A small CTC audio transcriber, trained from scratch: activation relu, 26041 training examples.
Rows from block 10 of a small CTC audio transcriber, named by matrix and row number. Rows with one number belong to one channel. Each number is 128 + 24 x the weight over its row's rms, rounded and kept within 0 to 255. All counts start at 0. After the name is the row's rms in percent of the matrix's.
Before each channel's rows are labels from the 100 clips, of 14976, where the channel reaches its highest value: "responds to" is what is common among them. Only what is clearly more common there than usual is listed. The data: Morse code for random letters and digits, with fading, noise and interfering tones. In brackets: how many of the 100.
# convs0: first width-9 conv (model.blocks.10.convs.0.weight, 192x160x9, each kernel summed), inputs 80-159
# convs1: second width-9 conv (model.blocks.10.convs.1.weight, 192x192x9, transposed, each kernel summed), outputs 64-127

responds to: the character "6" (51); the character "u" (33)
convs0.4 086 [124 174 117 140 150 181 102 135 132 147 119 107 131  96 167 105 133 112 169 105 126 132 130 162 178 122 150 127 112  99 124 115 112  73 142 131 136 138 132 125 156  99 105 112 112 230 141 121 145 148 162  86 114 113 137 121  93 120 126 132  86 128 106 162 161 165 138 118 139 134 175 151  96 147 123 165 103 176 140 126]
convs1.4 058 [125 127 151 130 131 123 125 125 146 143 171 135 120 194 124  76 130 161 142 138 147 134 113 134 142 123 106 104 131  86 136 138 146 116 137 105 139 110 137 125 115 135 113 143 148 116 162 138  79 120  86 156 125 103 106 103 135 134 122 146 166 102 161  91]

responds to: the character "o" (37); the character "m" (36); the character "g" (30)
convs0.6 087 [ 64 150 131 139 137 103 111 132 141 144 146 168 125 119 132 122 113 110 112  82 139 130 119 119 143 136 144 121 125 125 125 149 145  85 127 169 163 152  92 179 118 108 104 138  91 112 104  95 173 170 175 136 130 106 134 124 134 112 126  90 111 126 168 124 157 136 132 149 130 176 112 121 104  92 151 109 117 136 108 105]
convs1.6 090 [124 143 176 159 135 149 161 144 144 124 103 155 112 203 124 121 144 129  90 149 124 113 130 121 135 135 140 126 123 135 146 130 156 169 128 143 134 127 149 140 123 133 136 119 139 148 133 117  32 128 116 109 145 137 108 130 168 132 116 126 190 126 150 104]

responds to: reverberation (34); the character "y" (29); first character: y (26)
convs0.176 077 [108 178  79 123 127 105 124 136 107 137  99 153 156 118  89 112 118 149 140  91 135 118 135  98 170 128 147 113 135 197 145 116 194 124 151 150 135 142 135 129 120 129 111 145  96 104 109 151 126 183 127 159 148 124 160 111 129  75 126 140 142 111 147  93 126 103 141 141 136 162 107 156  95 100 144  92 122 169 145 139]
convs1.176 061 [121 127 120 126 140 109 159 144 128 122 135  95 162 106 159 112 126 135 149 118 130 128 169 103 163 127  93 120 117  92 140 172 158 125 119 102 131 163 142 132 118 111 148 122 117 161  96 140 159 176 133  87 128 144 111 154 152 164 129 147 115 101 127 115]

responds to: the character "i" (58); first character: i (53); the character "e" (41); first character: e (36)
convs0.189 075 [153 126 155 128 114 126 111 108 134 114 114 157 128 114 147 101 104 150 121 144 124 136 145 136 109 152 128 125 149 134 141 129  87 131 158 144 113 168 118  85 129 116 144 120 142 100  96  95 155 149 127 172 138 146 166  96  98 150 137 122 141  53 185 133  23 143 133 141 132 151 125 107 138 103 117 135 133 117 129 139]
convs1.189 083 [127 156 120 127 111 131 156 113 146 153 112 104 108  42 165 154 143 145 134 103 121 130 149 164 167 141 187 143 187 146 174 207 165 129 115 109 140 137 120 130 125 132 133 144 116 136  81 128 123 118 199 141 126 186 145 116 110  83 154 143 150 123  77 171]

responds to: the character "t" (44)
convs0.170 075 [114  59 136 106 135 113 170 110 129 134  92 155 118 115 128 116 125 144 102 178 127 149 122 132 134 128 134 106 109 168 108 113 133 143 152 128 105 126 159  52 104 135 142 118 108 102 127 130 136 144 169 139 136  57 128 158 153 184 104 117 142 121 121 102 121 147  79 134  87 149 105 130 135  96 130 148 114 119 110 168]
convs1.170 056 [176 128 143 116 121 129 151 161 129 116  97  97 105 103 105  91 148 158 139 106 126 119 113 102 150 131 146 129 111 104 144  91 125 191 135  84 109 151 136 133 133 146 157 141 155 168 167 115 185 168 138 137 117 129 118 153 136  81 152 137 153 113 138 133]

responds to: speed: slow (66); the character "e" (43); the character "t" (39)
convs0.10 125 [147 119 137 181 148 149  89 119 112 128 133 143 124 123 149 130 136  91 143 174 150 108 161 160 155 130 110 150  94 143 119 124  96 119 136 164 138 143 122  75 109 123 155 150 107 167 106 128 139 111 133 130 111 139 117 131  94 162 102 141 137 122  92 189 131  93 117 125 125 155 143 142 126 134 122 140 161 118 140 103]
convs1.10 111 [131 110  97  85 109 115 153  68 121 140 156 150 121  90  65 117 164 131 148 110 136 125 126 158 118 103 170 166 132 183 122 176 101 131 205  76 148 134 130  79 122 163 139 145 141 101 154 115 129  79 125 136 151 128 102  97 125 133 138 125 133 149 115  91]

responds to: the character "o" (38); the character "e" (36); first character: e (33); the character "9" (29)
convs0.162 080 [ 88 153 143 141 114 113 111 139 108 127 125 207 149 117 133 115 152 117 106  90 122 132 122 131 142 131 128 136 132 143 126 131 195 127 130 137 143 138 140 170 139 131  96 134  95 158 101 121 143 197  89 139 128 115 163  86 185  71 145 144 127  99 184  71 148 162 130 131 125 152 119  99 100 115 139 123 107 138 128 106]
convs1.162 074 [126 161 114 147 173 119 141 134 156 102 143 137 123 151 135 114 138 107 107 138  93  96 127 109 109 135 124 144 124 110 143 138 153 124 107 144  70 151 139 175 174 120 170 112 147 149 125 142 125 122 128 157 131 126 198 182 177 142  98 142 140 100 201 127]

responds to: the character "m" (46); first character: m (36); the character "w" (35); the character "u" (33)
convs0.73 092 [106 111 118 126  86 126 131 142 120 152 136 149 126 112 135 125 124 136 129 142 132 156 179 132 100 142 146  82 151 144 116 130  95 144 140 203 125  90  91 150 142 109 177 137 118 127  84 133 137 126  99 132 129  93 132  97 162 109 122 164 154  66 157 109 116 131 105 108 100 152 118 110 129 117 126 125 153  72 139 130]
convs1.73 079 [149 120 125 118 191 145 160 108 120 102 154 151 115 111 106 130 157 158 123 138 139 153 127 114 125 136 174 167 122 134 128 137 144 115 130 168 167 136 136 158 143 146 182 102 117 134 134 120 161 126 119 162 163 200 157  90 115 113 149 155 170 100  62 139]

responds to: speed: fast (64); the character "n" (39); the character "5" (29)
convs0.178 076 [ 90  92 154  80 113 148 129 137 137 142 102 155 125 111 151 138 158 136 113 142 117  92 127 153 138 133 152 125 103 138 128  87 172 156 111 120  82 123 157 108  82 177 143 126 156 109 164  98 144 150 129 159 123 108 109 188 116 125 110 125 172  98 165 118 140 109  97 120 135 108  98 107 171 124 125 152 125 132 124 150]
convs1.178 084 [138 124  70 103 109 115 122 100 119 157  90 122 146 176 133 186 148 138 146 144 143 122 128 134 105 140 171 114 147 111 123 107 106 123 138 130  95  98 122 116 155 132 132 166 128 123 162 123 121 129  68 102 137 105 116 145 101  75 118 123 157 117 127  91]

responds to: the character "m" (30)
convs0.139 083 [159  98 128 116 141  86 151 138 148 129 123 123 105 128 140 154 161 141 123 130  86 131  97 133 149 126 163 132 145 104 127 131 152 117 166 127 100 133 127 104 128 142 144 113 130  95 158 152 157 107 147 140  92 119 109 201 118 116 133 135 129 160  84 143 135 104 145 148 146  89  90 145 108 122 114 149 101  86 116 115]
convs1.139 109 [105 118 124 148 165 163  86 145 131 139 116 138 113 162 116 136 101 144 160 141 106 131 106 143 121 133 113 132 122 139 105  91 116  91 143 112 121 114 123 147  90 106 104 133 110 124 148 105 122 154 146 125 147  98 116 151 125 141  64 167 140 122 157  98]

responds to: the character "i" (44); the character "s" (36)
convs0.109 092 [ 91 113 123 106 113 112 145 147 118 174 141 114 144 131 142  79 128 109 118 112 146 111 111 130 116 126 131 111 140 146 105 149 155  96 124  84 153 135  98 127 113 113 135 158 158  91 117 156 151 115 127 126 132  85 129 117 139 175  92 125 136  76 186 119 128 107 136 118 115 159 112  95 173 103 140 112 145 173 155 135]
convs1.109 080 [105 134 168 130 175 143 137 145 135 125 125  97 145 121 126 171 100 129 108 113 122 118 112 127 127 143 135 214  96 120 115 146 127 133 102 122 136 179 129 147 121 103 114  99 131 157 110 157 132 108 156 100 106 139 114 155 100  81 104  90  76 136  82 112]

responds to: the character "6" (36)
convs0.69 119 [100 101 119 118 120 134 134  97 143 158 136  92 137 135 174 147 173 124 108 173 118 112 118 156 126 135 138 129 116  95 138 153 137 108 113 182 150 120 131 159  92  73 142 116 107 136 110  74 161 104 115 138 144 112 159 119 130 135  98 111 143 119  85 120 158  84 145 125 101 128 154 146 101 111 140 131 143 147 141 161]
convs1.69 146 [150 165 158 166  79 159 105  79 132 108 176 104 124 158 142 129 138 118 125 143 133 147 123 120 128 131 150 122 138 111 138 140 141 130 106 143 143 147 128 123 138 151 109 128 133 133 131 136 152 143 143 148 142  99 102 104  70 101  97 104 101  90  95  85]

responds to: speed: fast (69); reverberation (52); the character "7" (32); the character "u" (31)
convs0.92 091 [ 98 110  69 141 113 144 103 115  93 125 154 182 143  87 158 104  92 150 103  99 122 139 127 114 102 132 125 134 168 145  85 133  85 138 166 152 115 116 119 216 174 129 121 137 160 117 118 123 134 124 153  93 145 105 122  87 117 117 113 109 128 112 169 117 153 142 145 104 137 123 136 136 124 130 122 147 109 207 137 153]
convs1.92 065 [144 132 119 102 169 124 138 117 145 122 135 109 146  90 136 101 149 128 134 123 116 130 133 127 128 122 117 117 151 140 144 162 139 139 136 158 161 123 128 136 165 136 130 106 105 121 108 142 147 126 120 144 157 136 138  67 114 167 165 125 151 149  87 128]

responds to: the character "7" (43); first character: 7 (27)
convs0.56 102 [ 72 148  66 123 150 138 127 109 142 137  95 180 145 154 107 170 125 122 166 130 142 114 131 160 119 135 128 133 127 141 129 123 128  87 177 197 142 122 120 116 111 122 139 114 104  95  83 113 139 160 150 121 129 122  91 113 133 127 103  89 129 112 142 144 153 109 162 157  90 132 139 132  82 119 136 120 119 134 149 151]
convs1.56 115 [118 162 176 147  55 168 143 117 145  98 121 183 133 139 141 154 133 134  96 131 103 195 133 122 138 126 124  92 145 113 128 155 142 133 120 147 114  91 117 137 125 155 120 119 117 136 139 124 103 147 129 141 138 105 103 139 122 118 151 118  87 138 127 158]

responds to: speed: fast (63); the character "2" (48); the character "3" (45); first character: 3 (43)
convs0.166 090 [135 122 109 142 126 114 151 133 144 168 106 130 187  88 135  78 124 121 128 150 138 134 114 150 147 130 125 137 109 118 109 130 126  95 129 138  99  82 113  97 139  84 153 149  87 138 101 120 136 158  91 143 130 169 131 111 127  55 108  88 177 115 108 116 101 116 131 168  94 121 108 138 129 118 111 157 103 106 124 125]
convs1.166 076 [143 127 188 120 108 117 100 135 132 105 157 115  85 149 108 100 148  94 136 133 125 110 105 122 111 118 152  63 154 131 151 122 113 142 129 136 146 169 118 110  72 119 107 137 184 115 145 144 129  67 122 153 153  86 108 151 138 132 128 115 162 150 163 124]

responds to: speed: slow (100); the character "9" (32); the character "0" (27)
convs0.34 093 [ 96  99  84 139 145 142 186  97 103 112 121 137 185 157 161 110 119 178 124 170 108  93 138 171 108 132 123 153 132 160 150 135 138  96 138 170 105 114 148 123 123 137 158  91 127 100 118  95 126 122  93 104 151 102 110 115 139 107 124 113 105 169 135 142 167 114 150 133  84 132 115 124 101 117 140 110 100 153 156 162]
convs1.34 118 [139 125 166 159 126 123 140 120 177 103 107 144 185 126 109 129 106  91  79 160 154 155 191 107 162 100 131 119 169  89 138 186 113 119 123 135 124 107  92 135 143 143 104  96 139 171 114 155 133 141 105 144 155 127 131 123 123 122 143 137 125 119 141 130]

responds to: the character "i" (59); the character "s" (46)
convs0.158 072 [165 120 142 126 118 139 122  95 128 142 117  69 145 123 154 107 119 129 121 169 130 150  98 119 142 122 112 129 141 123 111 105  98 138 147 132 101  95  90 102 102 107 155 141 152 156  92 129 119 106 153 149 111 173 129 132 119 190  98 120 130 128  64 131  99 153 118 132 105 111 107 158  82 114 110 138 114 108 183  88]
convs1.158 066 [127 126 148 150 131 142  98 163 120 134 144 147 135 107 140 109 132 126 122 111 142 107 126 113 141 134 112 137  95 111 114 128 123 107 149 148  76 102 135 125  75 142 107 116 150 113 152 112 124 138 251 115 153  97 125 164 147 123  92 136 112 117 209  95]

responds to: reverberation (63)
convs0.129 115 [154 128 132 154 121 130 103 128 160 137 131 109 116 108 141 156 120 107 138 141 114  96 135 129 161 130 154 115  80  78  89 108 148 130 161 106 113 148 107 139 122 123 141  98 117 140 126 126 119 142 114 101 136 144 129 119 134 118 126 167 101 148  59 178 178  74 150 149 139 131 128 176 178  89 115 145 118 107 107 154]
convs1.129 120 [143 137 108 130 150 117 117 181 129 115 111 161 118 161 113 153 126 117 132 121 122 126 124 154 118 126 109 105 148 131 128  94  96  78 196 115 137 120 114  29 122 148 132 156 136 115 127 108  64 109 101 110 109  70  95 143 124 138 127 146 150 115 157  94]

responds to: the character "e" (38); first character: e (37); the character "9" (31); the character "0" (27)
convs0.46 106 [ 61 153 127 114 131 118 157 103 126 176 156 184 135 135 175 136 119  91 121 138 124 154 134  85 111 136 129 145  90 139 131 110 164 129 126 129 105 134 130 162 115 141 114 102  84  96 112 133 136 158 140 101 138 113 100 144  90 101 118 114 146 130 147 150 129 132 132 160 121 137 111 133 148 175 116 134 126 157 145  99]
convs1.46 107 [119 132 107 138 154 115 141 139 119 152 119 116 148 149  97 138 107 125 126 144 123 129 148  89  96 126 132 140 125 117 125 104 130 144  86 153 145  93 118  94 183 142 201  88 121 126 148 138 112 133 138 118 190  89 134 137 107 138 133 123 118 124 119 101]

responds to: the character "6" (43); the character "c" (42); the character "5" (32); the character "h" (32)
convs0.107 073 [100 145 125 119 137 111 143 129 139  97 157 123 158  96 109  90 162 130 126 125 111 141 126 164 124 146 113 150 111  75 132 106  97  31 168 138 132 114 122 109 160 122 174 104 110 153  89 138 112 100 130 143  78 123 157 114 131 102 121  69  92 133 117 129 151 122 133 111 111 137 131 109  73 140 102 110  96 102 144 123]
convs1.107 091 [103 131 164 146 132 135 145 154 131 114 127 149 121 146 133 125  81 153 120 127 153 103 128 157 152 141 161 110 109 142 118 106 167 147 134 109 119 133 157 139 113 128 136 126 142 122 138 126 198 106 117 170 104 138 106 150 119 128 125 116  44 145 138 134]

responds to: speed: fast (100); the character "e" (37); the character "u" (36); the character "t" (35)
convs0.161 103 [112 132 135 128 165 127  73 134 152 135 143 116 119  90 129 125 104  75 124 131 145 138 170  76 135 137 149 100 130  36 141  97 126 127 146 151 154 125  54 134 116 100 138 108  89 113 147 109 140 132  95 148 125 150 154 125  81 108 141 146 166 148 162 121 111 112 127 106 120 113 119 134 154 146 121 126 122 167 144 135]
convs1.161 112 [138 143 102 143 141 116 100 154 136 122 130 172 122 168 123 142 124 130 106 143 128 164 115 138 116 134 107 135 126 128 111 109 138  83 108 107 135 108 129 113 135 155 142 128 126 152  52  97 126 101 134 120 135 120 120 135 135 127  90 130 144 123 119  99]

responds to: speed: fast (71); the character "x" (58); the character "4" (29)
convs0.147 088 [112 147  64 117 137 140 100 116 138  94 132 135 148  93 155 118 153 125 126  72  96 166 143 112 122 132 135 157 112 123 147 136 141 168 134 127 111 113 140 112 162 128 154 123 134 135 113 117 128  51 157 137  84  78  92 142 137 129 116 156 102 126  45 119 171 145 137  89 105 114 112  92  95 124 121 112  92  93 142  90]
convs1.147 109 [139 121 112 128  97 161  55 151 145 108 126 151 155 136 105 111 125 139 132 131 138  90 103 147 145 146 162 136 123  90 106 138 119 117 123 165 141  72 148 169 117 101 119  99 125 128 155 170 119 108 120 144 105 117 109 148 149 130 120 118  96 134 135  87]

responds to: speed: fast (71); the character "g" (32)
convs0.112 123 [ 88 117 148  87  82 126 137 152 115 141  94 111 132 130 140 160 153 128 113 105 120 136 108 161 118 133 132 124 134 130  93 147 134 175 105 128 107 103 116 175  93 123 139 124 132 133 120 107 123 128  94 134 111 139 101 123 136 104 116 134 108  66 141 122 163 121 140 168 127 131 100 122 186 120 117 170 171 113 134  99]
convs1.112 115 [155 115 119 142  78 165 167 180 125 154 133 125 114 140 115 138 113 102 145 136 118 100 136 131 110 143 142 124 113 118 100 129 121  83 128 140  97 112 120  87 133 115 108 147 133 137 164 113 122 132 143  98 126  80 127 171  65 131 106  67 110 166  37  93]

responds to: the character "t" (38); the character "u" (30)
convs0.70 133 [131 113 104 101 110 110 136 153 130 175 138 147  73 131 144 126 149 102 122 133 128  91  98 148 111 128 139 118 184 130  80 153 133 182  97 161 137 106 107 179 119  96 145 138 123  87  94 147 161 100 160 143 124  94 137 152 144 147 118 118 167  99 141  96 155 156 153 140 118 137 133  90 135 103 132 108 137 110 143 141]
convs1.70 065 [ 72 111 103 157 172 122 100 134 111 132 159 146 125 140 121 158 141 126 130 108 121 143  94 153 111 101 154 135 102 150 121  98 136 151 113 132 147 116 132 134 125 109 125 133 112 137 119 127 152 146  99 126  76 121 168  59  78  95 115  89 119 130  92 102]

responds to: the character "a" (40); the character "n" (36); the character "k" (30)
convs0.1 103 [118 186 157 128 149 145 134 143 101 143 120 130 133 111 104 144 120 120 148 150 108 172 137 145 123 132 140 155 101 158 136 147  96 114 146 148 147 162  80 109 142  83 154 183 152 160 135 118 169 117 158 140  99 160 194 122 145 164 116 149  97 142 100 169  45 113 134 131 118 163 135 143  82 155 136 155 127  98 156 144]
convs1.1 080 [123 118 139 122 180 143 146 145 129 128 154 154 108 125 126 122 161 125 146 112 135 121 108 118 145 125 140 155 128 134 128 159 109 158 161 148  92 101 148 135 168 164 126 127 155 121 117 157 114 136 163 194 131  88 109 135 139 116 107 134 180 142 166  99]

responds to: reverberation (87)
convs0.13 132 [124 118 136 160 134 109 129  98 114 150 162  90 140 141 129 132 126 123 119 153 123 146 114 132 134 124 132 190  87 131 119 126 130 130 142 167 147 162 119 144 105  88 154 136  91 141  99 100 146  82 127 134 138 123 121 106 133 139 113 100 123 120  96 159  96  60 118 115 119 133 131 177 122 108 141 142 142  82  80 148]
convs1.13 144 [129 135 149 132 113 140 122 140 145 133 133 154 161 128 151 129 148 146 128 130 139 118 157 146 158 141 113 127 110 141 132 117  82 138 247 102 112 109 113  53 100 212 137 129 191  44 144 138 112  92 148 164 201  44  96 120 140 143 128 119 153 127 148 109]

responds to: speed: slow (72); reverberation (63); the character "9" (36)
convs0.54 124 [ 85 121 132 167 115 119 166  93 132 162 160 119 138 147 176 135 151 133 102 141 124 126 143 125 107 137 130 130 111 100 134 161 132 131 112 186 128 103 136 196 125 104 144 136 111 137 116 113 151 118 120 109 129 109 165  89 168 136  97  91  97  81 114 131 127 119 122 103 125 129 121 132 124  92 139 117 148 106 110 149]
convs1.54 124 [153 152 148 160 104 149 101 131 142 130 136 133 147 114 135 149 128 131 140 148 115 171 133 127 128 145 116 157 128 129 114 125 111 148 173 140 150  86 119  96 128 173 117 124 162  92 122 127 150 112 149 147 162  85 103  94  42 114  97  86 120 116  44  95]

responds to: the character "e" (95); speed: slow (66)
convs0.76 116 [146 118 136 116 115 160 125 127 118 159 135 112 137 101 170 113 123 127 133 131 127 144 124 107 125 142 145 177 146 111  96 121 118  95 146 108 176 115  93 134 127  88 146 133 116 146 127 157 151 156 149 153 128 134  98  91 108 121 125 156 153  85 138 108  73  89 144 115 138 128 161 123 136 108 149  81 131 128 104 131]
convs1.76 131 [127 107 127 125 121 104 117 131 177 149 136 123  48 134 230 120 136 159 114 121 153 108 171 170 210 150 218 128 255 136 215 160 129 116 142 121 198 129 124 142 135 123 141 155 115 137 105  97 155 129 144 124 111 142 134  94 145 140 129 133 132 150 127 139]

responds to: the character "a" (52); first character: a (50)
convs0.26 110 [173 115 162 167 124 117  92 151 106 120 163  87 134  93 127 102 141 114  99 136 124 136 145  97  93 133 125 122 165 122 140 123 112 175 138 130 132 115 100 151 147 131 138 133 114 112  84 109 148 110 138 155 137 145 146 103  87 145 129 165 129  63 103 159 148 148 125 152 136 135 111 122 170 107 151 122 111 141 143 120]
convs1.26 088 [122 137  97  95  84 116 120  87 104 142 124 136 132 102 115 148 132 128 123  99 133  77 152 123 109 147 145 120 121 147 133 174 122 130 136  97 126 131 120 114 127 142 148 125 137 115 102 108 116  90 165 138 169 150 138  82  96 146 153  87 130 182  47 116]

responds to: the character "e" (39)
convs0.43 090 [145 103 104 119 143  94 164 108 124 110 115 113 142 144 150 115 146 156 130 177 139 113 132 149 112 128  90 121 128  83 113 135 129 162 103 106 126 142 170 124  98 143 188 101 166 118 119 125 130 150 110 159 131 105 115 139 135 188 103 100 186 133 102 129 153 117 102 123 116 137 115 115 172 124 124 101 119  95 144 135]
convs1.43 069 [151 114  96 141 104 144 140 152 139 135 144 128 146 195 131 150 120 138 132 120 117 136 118 131 155 130 175 152 117 142 137 143 130 125 148  86 143 117 161 150 112 151 119  83 156 117 154 145 151 134 141 151 141 145 138 154 127 116 120 107 132 110 109 105]

responds to: the character "i" (42); the character "e" (35); the character "n" (31)
convs0.81 079 [119 118 125 155 128  92 135 152 129 102 128 126 186 145 131 124 163 150 104 166 113  81 131 123 161 144  74 136 129 162 110 143 124 123 169 141  86 136 131  83  83 120 151 108 127 105 133 126 107 166 128 130 103 105 108 145 133 115 115 145 169 131 165 140 137  99 100 166 100 141 108 106 181 114 125 121 131 104 167  92]
convs1.81 082 [132 129 160 139 124 105 170 120 128 133 154 161 146 174 114 208 109 127 111 118 123  94  95 127 120 130 132 149 125 142 120  93 123  88 105 128  96 114 110 136 144 105 119 128 121  88 125  93 107 111 153 122 135 160 115 142 134 150 107 128 137 128 127 122]

responds to: speed: fast (60); the character "d" (36); the character "x" (31); first character: d (30)
convs0.85 104 [112 134 138 161 110 146 146 134 141  89 111 102  98 157 129 107 121  98 113 138  99 157 130 124 124 139 106 102 146 141 141 147 132 181 144  99 106 138 132 128 121 106 179 123  94 110 163 118 160 135  79 118 140  62  97 123 160 134 108 126 117 165 151 123 155 127 133 145 151 122 100  86 135 128 148 144 121 116 129 117]
convs1.85 119 [132 123 121 133 158 153 113 102 121  80 136 148 166 176 116 138  85 139 114 109 139  80 139 133 142 140 124  81 122 114 119 112  89 100 115 195  79 114 116 145 201 123  97 111 119 139 142 130  94 107 113 130 115  96 120 146 130 148 105 165 101 119 179 128]

responds to: reverberation (40)
convs0.115 087 [119 116 170 138 101  91 143 103 109 156 140 142 101 130 193  80 103 151 130 190 135  95  82 187 102 126 140 115 101 131 103  96 133 130 137 154 153 136 127 106 127 105 126 145 125 110 115 137 132 111 132 136 149 119 142 143 145 175 129 158 141  58 110 137  94  85 133 151 135 144 137 125 126  96 157  96 126  96 114 158]
convs1.115 079 [140 159 153 145  91 155 121 130 141 131  91  95 173 127 133 131 118 140 131 137 130  96 148 116 135 131 187 145 141 120 137 138  91 174 131  82  81 107 111 127 109 150  86 147 188 173 145 153 177 121 110 166 112  85  88 198 109  97 139 118 115  96 158 149]

responds to: the character "6" (56); the character "5" (51)
convs0.119 103 [109 136 107 147 108 128 135 117 119 123 173 104 132 105 164 121 152 172 125 107 123 167 152 101 114 131 134 135 126 187 144 133 110 124 132  99 175 123 131 116 113  99 130 163 125 189 134 178 123 119 159 150  77 115 156 124 100 123 106 108  76 115  83 115 140 101 137  94 108 113 130 148  98 152 131 127 143 174 134 107]
convs1.119 127 [117 157 139 136 178 138 108  93 141 100 141 136 107 122  96 124 118 133 142 141 148 131 132 146 163 123 171 132 147 149 128 123 138 123 163  80 136 125 118 126 158 130 135 141 135  85 136 124 188 115 133 156 153 119 118 125 106 145 108  97  61 103 162  70]

responds to: the character "o" (44); the character "8" (30)
convs0.122 132 [ 39 154 127 130 138 137 103 138 123 101 142 163 131 116 106 120 141 112  86 102 141 134  99  86 149 130 116 123  57 123  88 145 133 115 133 182 128 120 129 152 135 145  90 158 145 137 126 111 117 151 175 128 138 132 115 121  94 116 103 108 110  67 117 105 127 114 138 124 117 125 142 181  95 138 139 125 107 135 121 100]
convs1.122 087 [137 136 223 147 113 157 111 115 166 110 100 126 126 134 116 144 142 127  99 151 138 122 136 127 152 136 131 127 146 107 123 160 118 178 136  89 126 150 118 104  98 170 178 145 131 100 147 147 113 171 100  99 152 113 111 128 147 100 143 130 129 165 144 141]

responds to: the character "6" (46); first character: 6 (42); the character "b" (34); the character "7" (30)
convs0.87 085 [135 114  83 152 118 174 173 120 120 141 143 118 141 156 109 144 124 131 118 167 123 183 127 105 158 119 137 130 138 140 142 153 117 123  93 138  98  63 116 107 133 105 122 128 128 127 122 137 126  86 141 122 153 131  91 135 135 130 143 115  91 146  85 112 126 120 125 112 118 102  95  92 100 104 130 169 129 137 106 113]
convs1.87 092 [134 131 187 102 140 141 128 140 142 134 150 135 132 149 175  94 144 157 129 115 128 111 134 152 153 137 142 145 131 146 143  92  98 143 137 124  73 123 126 138  90 130 122 132 131 134 156 114 155 149  89 185 169  96 108 174 129 159 124 118 130 122 151  87]

responds to: the character "7" (56); first character: 7 (46); the character "z" (34)
convs0.57 099 [ 87 158 121 147 144 109 137 122 155 132  99 178 153 104 101 144 139 100 133 135 124 116 124 108 129 129 122 133 125 113 108 149 147  92 119 112 158 107  84 118 128 105 147 114  97  97  76 124 143 161 161 125  85 116 131 120 125 130 129  93 137 118 129 174 116  94 163 120 121 133 103 145  88 183 168 131 101 136 146 126]
convs1.57 110 [129 121 129 166 101 141 106 111 135 123 137 140 150 137 140 156 139 106 126 109 105 122 135 116 119 130 142 126 113 113 124 101 175 127 129 175  91 128 124 112 131 155 152 119 127 112 156 134 109 157 157 126  90 129 110 135 136 127 168 108  85 130  99 136]

responds to: the character "7" (47); the character "6" (33)
convs0.97 085 [112 140 158 110 126  95 168 167 130 111 118 122 109 125  99 112 153 159 138 129  91 169 127 135 141 131 122 132 133 137 130 126 134 148 201  91 135 119 166 122 146 124 144 200 145 126 146 119  80 112 159 100  84 144 149  97 122 119 140 133 126 127 170  97 167 147  98 134 132 152 109  94 103  89 130 128  80 180 160 104]
convs1.97 080 [118 111 144 163 137 126 140 114 127 152 139 119  81 105 160 117  83 100 115 145 123 128 125  86  98  94 170 118 137 122 110 144 128 160 131 128 106 127 124 117 157 119 141 120  92 138 114 164 137 142 118 127  86 117 137 129 129 137 147 144  79 143 163 136]

responds to: the character "7" (34); the character "6" (32); the character "b" (29)
convs0.62 125 [104 147  90 121  99 121 122 130 117 141 147 127  92  99 138 138 149 101 100 134 142 111 121 130 116 138 177 139 142 121 103 146 128 120 135 169 135  94 117 154 126 120 176 125 116 109  60  98 160  99 172 145 116  86 161 149 142 120 113 121 144  82 127 133 168 145 155 121  94 134 143 145 116 102 127 127 135  85 142 125]
convs1.62 107 [ 84 123 114 153 106 110 126 158  95 132 155 125 101 109 136 160 165 131 148  99 151 133 114 154 104 128 137 137 116 131 117 143 151 145 142 163 133 136 124 108 126 128 136 156 108 104 143 115 111 153 145 136  97 121 150  35 100 129 122 122  73 142  47 156]

responds to: the character "i" (43); the character "n" (37)
convs0.78 069 [109 125  89 115 110 132 117 126 137  98 122 136 180 141 136  90 149 129 129 151 107  87 142 145 120 148 112 137 137 152 123 150 143 122 119 103 104 142 120  91  98 119 168  90 147  91 158 111 131 148 132 116  88 125 103 154 101 148  99 144 165 102 154 134 128 123  80 158 107 127 129 127 181 118 117 124 107 119 147  93]
convs1.78 071 [143 144 159 145 152 122 160 118 127 127  88 199 131 167 118 236 118 148 129 132 153 108 126 126 145 128 138 135 151 146 117 129 128  92 134 128 111 105 128 128 141 129 119 147 113 125 141 119 104 111 159 140 148 145 128 143 126 139 114 136 125 138 107 134]

responds to: reverberation (36)
convs0.63 119 [116 107 142 152  96 112 152 149 130 161 136 165  68 114 114 104 133 109  91 135 130 113  90 160  94 130 142 123 114 102  97 140 119 210 111 158 113  99 121 153 109 111 134 141 144 102  69 141 134 104 155 121 163 110 129 129 157 159 120 109 155 105 103  90 167 148 141 106 149 151 132  73 132  93 131 134 130  82 133 150]
convs1.63 096 [100 161 143 102  89  96 104  88 122 156 134 162 153 125  85 145 143 126  98 109 128 144  93 158 104 112 161 133 104 148 100 106 139 155 110 185 132 113 130 142 125 146 124 136 116 134 121 107 160 161 136 133 118 121 123  93 102 112 152 110 102 163  90 134]

responds to: the character "e" (99); the character "7" (29)
convs0.96 100 [122 118 108 133 148 123 132 164 134 113 147 120 141 117 159 114 143 148 114 122 137 154 149 118  53 141 144 133 145 125 135 120  68 155 171 117 158 119  83 127 142 126 140 108 135 113 142 133 157 158 154 155 135 108 111  85  65 100 119 142 125  43 113 117  61  68 127  99 145 159 136 126 121 126 124 121 119  84 124 137]
convs1.96 102 [129 124 106 126  99 124 138 107 171 175  83 131 108  88 155 123 157 156 139 120 179  92 165 174 179 121 181 141 202 148 183 208 146 143 114  85 162 126 135 128 142 122 127 139 130 134  94 139 128 101 139 127  87 154 141 132 106 114 178 116 123 153  83 149]